Weights of a small image classifier.
Model: 5M parameters, 40-pixel images, activation relu, depths [3, 6, 3], widths [80, 128, 240].
Rows from block 8 of a small image classifier, named by matrix and row number. Rows with one number belong to one channel. Each number is 500 + 25 x the weight over its row's rms, rounded and kept within 0 to 999. All counts start at 0. Numbers have three digits each.
After each channel's rows are labels from the 100 images, of 14848, where the channel reaches its highest value: "top examples" is what is common among them; "lies over" is the class under the peak. Only what is clearly more common there than usual is listed. The data: numbers of one to four digits printed on busy colour backdrops.
# convs0: first 3x3 conv (model.blocks.8.convs.0.weight, 128x128x3x3, standardized in use, each kernel summed), inputs 64-127
# convs1: second 3x3 conv (model.blocks.8.convs.1.weight, 128x128x3x3, standardized in use, transposed, each kernel summed), outputs 64-127

convs0.75:484510515534523501456523500494460519527540532458488515532483457390473509493513483498495509526458510523497492511490467519502486515465487473460503500458533485509504481525498509473519506430496515
convs1.75:520502514459527505549506495531487523494525437514535454495512524499479553500484533493524512485503516499512475486501500522476491517541487492489521518521506500532496475499466487552464513500496539
top examples: the digit 8; last digit: 8; first digit: 8
lies over: digit 8

convs0.36:443487469536527479507504502490462502461502417461514508498524503544515483512501528457503526511532504501475496531516442488488495478467503502469495544497503541462518489541496508457461473524464509
convs1.36:476491529532459497483493519448514509520491513512522502506500501469531468518480462528533482469534445467475515510529454545469512495493534474471480465524485503499493471502479488498487487544494499
top examples: the digit 4; first digit: 4; last digit: 4; red ink
lies over: digit 4

convs0.60:474510487485539506441477531482458544521495487474499518494486453541513502523518526492501500478461504519500513452518428533497498494457501457520471500496476504544522474543483494533514513494538468
convs1.60:467505517513498519485530524485516498498495448516553455518528520473518523520448461542521471476497484511492497536518498515509526507479501483475502513518498540485479502456491477492516509483522519
top examples: the digit 4; last digit: 4; first digit: 4; yellow ink
lies over: digit 4

convs0.92:489492549493516512501514513489495466506520542447498492495492492492503482474476509424499482536485473496504467521544424512498486521470476488499521518476504507533494510501494491508515443494498445
convs1.92:476531558544458510499502485491489467494504470543466471509536512513471540493502457477512478432474482485495484530512478543517520482471505500478523491508545538489469471492463479501508530485528490
top examples: the digit 8; first digit: 8; last digit: 8
lies over: digit 8

convs0.107:474497477520522487542498486479448482477515467458498481487525465510485518527519503444491509516474487489519497483504437494489492520490492544519518456467499548460506478509505463467490470491496539
convs1.107:461462493529477527453529511476533458513449542490487533508507532523540466534475477532480497496485479526492535508485432508503530493486529515486496465451500518527463515496503459504520487529508491
top examples: the digit 4; last digit: 4; first digit: 4
lies over: digit 4

convs0.49:498502482520521512404550466523511533445511490539498495519516527484549461505488488525507522534483493477532513519499445492491487494479457511503511468468499471497546501524481500455485514468484526
convs1.49:521539477543494466484484454541495533533480530478482487513496490492480537496497511516510466506537483461518478507497490497521509471518502503462521502502541500515492503535521521509458490522556518
top examples: the digit 6; last digit: 6; on a plate; first digit: 6
lies over: digit 6

convs0.126:505490507446522530488499506544505451470498544491502488490493497477494485480536499538504474533548508457513513494490445530499463516495502500501511513491500526537485472561502508512516505526529463
convs1.126:449511536516544500446463504518540431498492518490449538552496504506477509465527478496452490466508472493519479511495476470543494482478533535518491482515517494496491494539519501471517515489501470
top examples: the digit 6; last digit: 6; first digit: 6; length: one
lies over: digit 6

convs0.2:550490524478497498511539492509478486542503536446487470492482537522476508478526491479484490475514498480493514520522451495503492525462465491482492515511468482514494485454494503547500456563479533
convs1.2:493461486506476485479494504485472516546486502509494526476536506505488494497516506480498452498469494464472445522474502539489515494459546474539503471497456515527495508497496490516510473507478481
top examples: the digit 3; last digit: 3; first digit: 3
lies over: digit 3

convs0.33:508500489541455505482531507459473514501508481489506490514499507487499509508486501525459530490506500496511455488508441545507535507480507511497484523496494482490492494537547526489497485458520530
convs1.33:552488462500475531552510528532462516455510454485540480501498509498507495515463548470538519522478548519506506504496551514471495498520466498495498522491503504487506535484497496542486500497481515
top examples: the digit 8; length: one; last digit: 8; first digit: 8
lies over: digit 8

convs0.35:501480475530530490491519470519492473543475475504512489493485460498550487506546501536513527474495509531487514506477455522476467480502497508447503523491500486516550488533500464495493506474453508
convs1.35:495475457506484500462529494503499488578464547488461527505498527484527493527487516518534478519450525515479542488487489476486494506549522485519471472461447488538489528497498480506514446525519499
top examples: the digit 4; last digit: 4; first digit: 4
lies over: digit 4

convs0.108:494498510503540532488542505506467536545458505455511500527507457555500499504527506526471484460503501502496519455503438540491498510485483483522487529487498525463500455506478470495522467491480519
convs1.108:474477490532475502461513494490512496521457521506491482532503523460495477510471475523526488558494501485497471546482513510496525483491504466472514474487495540522503556452544469492547477499525520
top examples: the digit 4; last digit: 4; first digit: 4; length: one
lies over: digit 4

convs0.61:510492529487485514476516482486505441530519525519503495484456519481522478494531504474478501540472528485500497517518435501502491519501513482487463521477481478556523505500518471557487489499477499
convs1.61:475530525501489515497499475474500483489521494509501457467470497459498490474463484527506452487480504507500517515548535542502502521475439501510500516531505474453519497491503497477479518517481480
top examples: the digit 6; first digit: 6; last digit: 6
lies over: digit 6

convs0.88:484512505439495517397544473531503542422501522534487509518491512463530478488528523497487496531521502475530486497505467520497498499479497509488501497471467509518510486534479511489480516505509506
convs1.88:500542498519528482457463466515545481479492539521473488503492528512475529491526477525475498461525478456544494503488466474538489444497503535485514495490550515500472489534501516478476523513564504
top examples: the digit 6; last digit: 6; first digit: 6; length: one
lies over: digit 6

convs0.3:516529518499499516517496479510495491505523531443518497535492518506500468513504548487465507506517497457472512506500469504510497516490491490483501517458476487535485472490492527511489502516491486
convs1.3:463521556533457510498520507488494476501509467512486529475525468512500499491489483467504458467459486456452475465517497529515541523441461498525513494518487530482496509513490480535535457497479483
top examples: the digit 8; first digit: 8; last digit: 8; length: one
lies over: digit 8

convs0.119:459501523487470513491518494464442477515469416494510485488512515504539488525537487558510489507496490485493517476510463540492500503501502482524482492537503500513503476517485469522483519543527536
convs1.119:488477453480503525486507553497523487514487533482521492505504519472511484524488532567494534526517532521518488506490516505459500503555517452483489497480518497526483540481517482486496508516507533
top examples: the digit 5; last digit: 5; first digit: 5; length: one
lies over: digit 5

convs0.76:501504536519528504470487505521429514436489507460469526502491580507552523499548514492498518514467508508503518507489424484507527514468489505509478548454523474477520492519503515456492499501518487
convs1.76:510536492512508497539516454504506525474572454493478502499505485540531535496546508460509521470516528511500524510494479476505504504462505551493482501493487476497512485544493515522465507483524488
top examples: the digit 1; last digit: 1; first digit: 1
lies over: digit 1

convs0.58:513521535495498500513490511500434513520493566458508506483504450457495501492520503537512497504523483510468466523514445514494491526480459499494515561470464506503512468505505517520468465485507494
convs1.58:484490519476506514507533518488495527508526484559476498470519538515520531501499486466505504499479500466470503542500487491482515491479522486528503512489448535497463480510482465543524502503468505
top examples: the digit 9; length: one; first digit: 9; last digit: 9
lies over: digit 9; digit 8

convs0.64:477497464528520515502427468505434480462544519500476507531532500469504526479515503500522500470484507501520496464457468511485513505470478520446485544499501496529541482509501508453513489469493511
convs1.64:504521539447484492523568541487501501490520453543482530444489490512505501501488500470489519489468506478504517483479511498459499520527525539540483506472471515500481486515462476545505512538473490
top examples: the digit 8; last digit: 8; first digit: 8; length: one
lies over: digit 8

convs0.66:507495552469539515509519505488434466512490540462500483483478517541508540449502485448514494547510483508469531499466468488485491505501477505526550495499498539482519496521489505533495566523485555
convs1.66:478536542498523494450495498500530484500519481520475485519504437519501522469497494429485485472503487467492505487495512494494517471467504556531534522518509521502517480522477525476499480474482471
top examples: the digit 3; last digit: 3; length: one; first digit: 3
lies over: digit 3; digit 8

convs0.90:502492489500520501494519464519449532537472536497477490494499500546507489491550512530508500478503534526496490493468451523508534519507500497457459536521467487506545495541487503511518492456486527
convs1.90:465480489477497529484507503491549490576450525537483479508525552474483498519506506555525494539504501506470522517481466493492510518533524468489489473484497515533446485479503461479523499534524533
top examples: the digit 9; the digit 4; last digit: 4; last digit: 9
lies over: digit 4

convs0.0:503500522464495539456486510513476480528505508500514489517506529495464482489530502470525506487467482489463529494540441520466517517455469514499557514478503530535471480530485508536503478505524491
convs1.0:471536548513516497450492501504527494490503513523485510529497460500484503462488468475466478493511455461497496505498488506526523483453484516530532520525505524493502474477478517434525516486481478
top examples: the digit 3; first digit: 3; last digit: 3; length: one
lies over: digit 3

convs0.52:528489508499528500531492440522467493514481506475504502517482503582517500497493512451499478521467457481518496481492452474466507558489470511515491517463509480520517502518507517500509496467450483
convs1.52:466506535521483491478490511478493488487479503499504518536510449469529501469481485475500452503482475481503505509546508481498540500432497515524493538547477510440538492543521516469494500523465448
top examples: the digit 8; last digit: 8; first digit: 8; first digit: 2
lies over: digit 8

convs0.12:442495470505533490472516490501469519467516453479506520497529466532490505515518511465480537505508514519484513508473413518529488486455500497457496561478504558486558481547485496470484497510483523
convs1.12:483496522510455497470506539452533475532455547478521498481496500472524456522483475538509478475509456490489524480525463521503517474474521469485486473513509514471487482498516496472494466553505489
top examples: the digit 4; first digit: 4; last digit: 4; red ink
lies over: digit 4

convs0.31:496484486497516517489533474486475510476542501481518515489494513494506515503489460479518499521508527526507512497489462486500506481482481455504504555510516487518516511512496540489405492514495501
convs1.31:549486477528451499519482486475464535516489498471500493523494498509518466506497523486512450467496520506467501524533518526470517497496525496495496472483462514514517512514506485539452478560518483
top examples: the digit 1; first digit: 1; last digit: 1; red ink
lies over: digit 1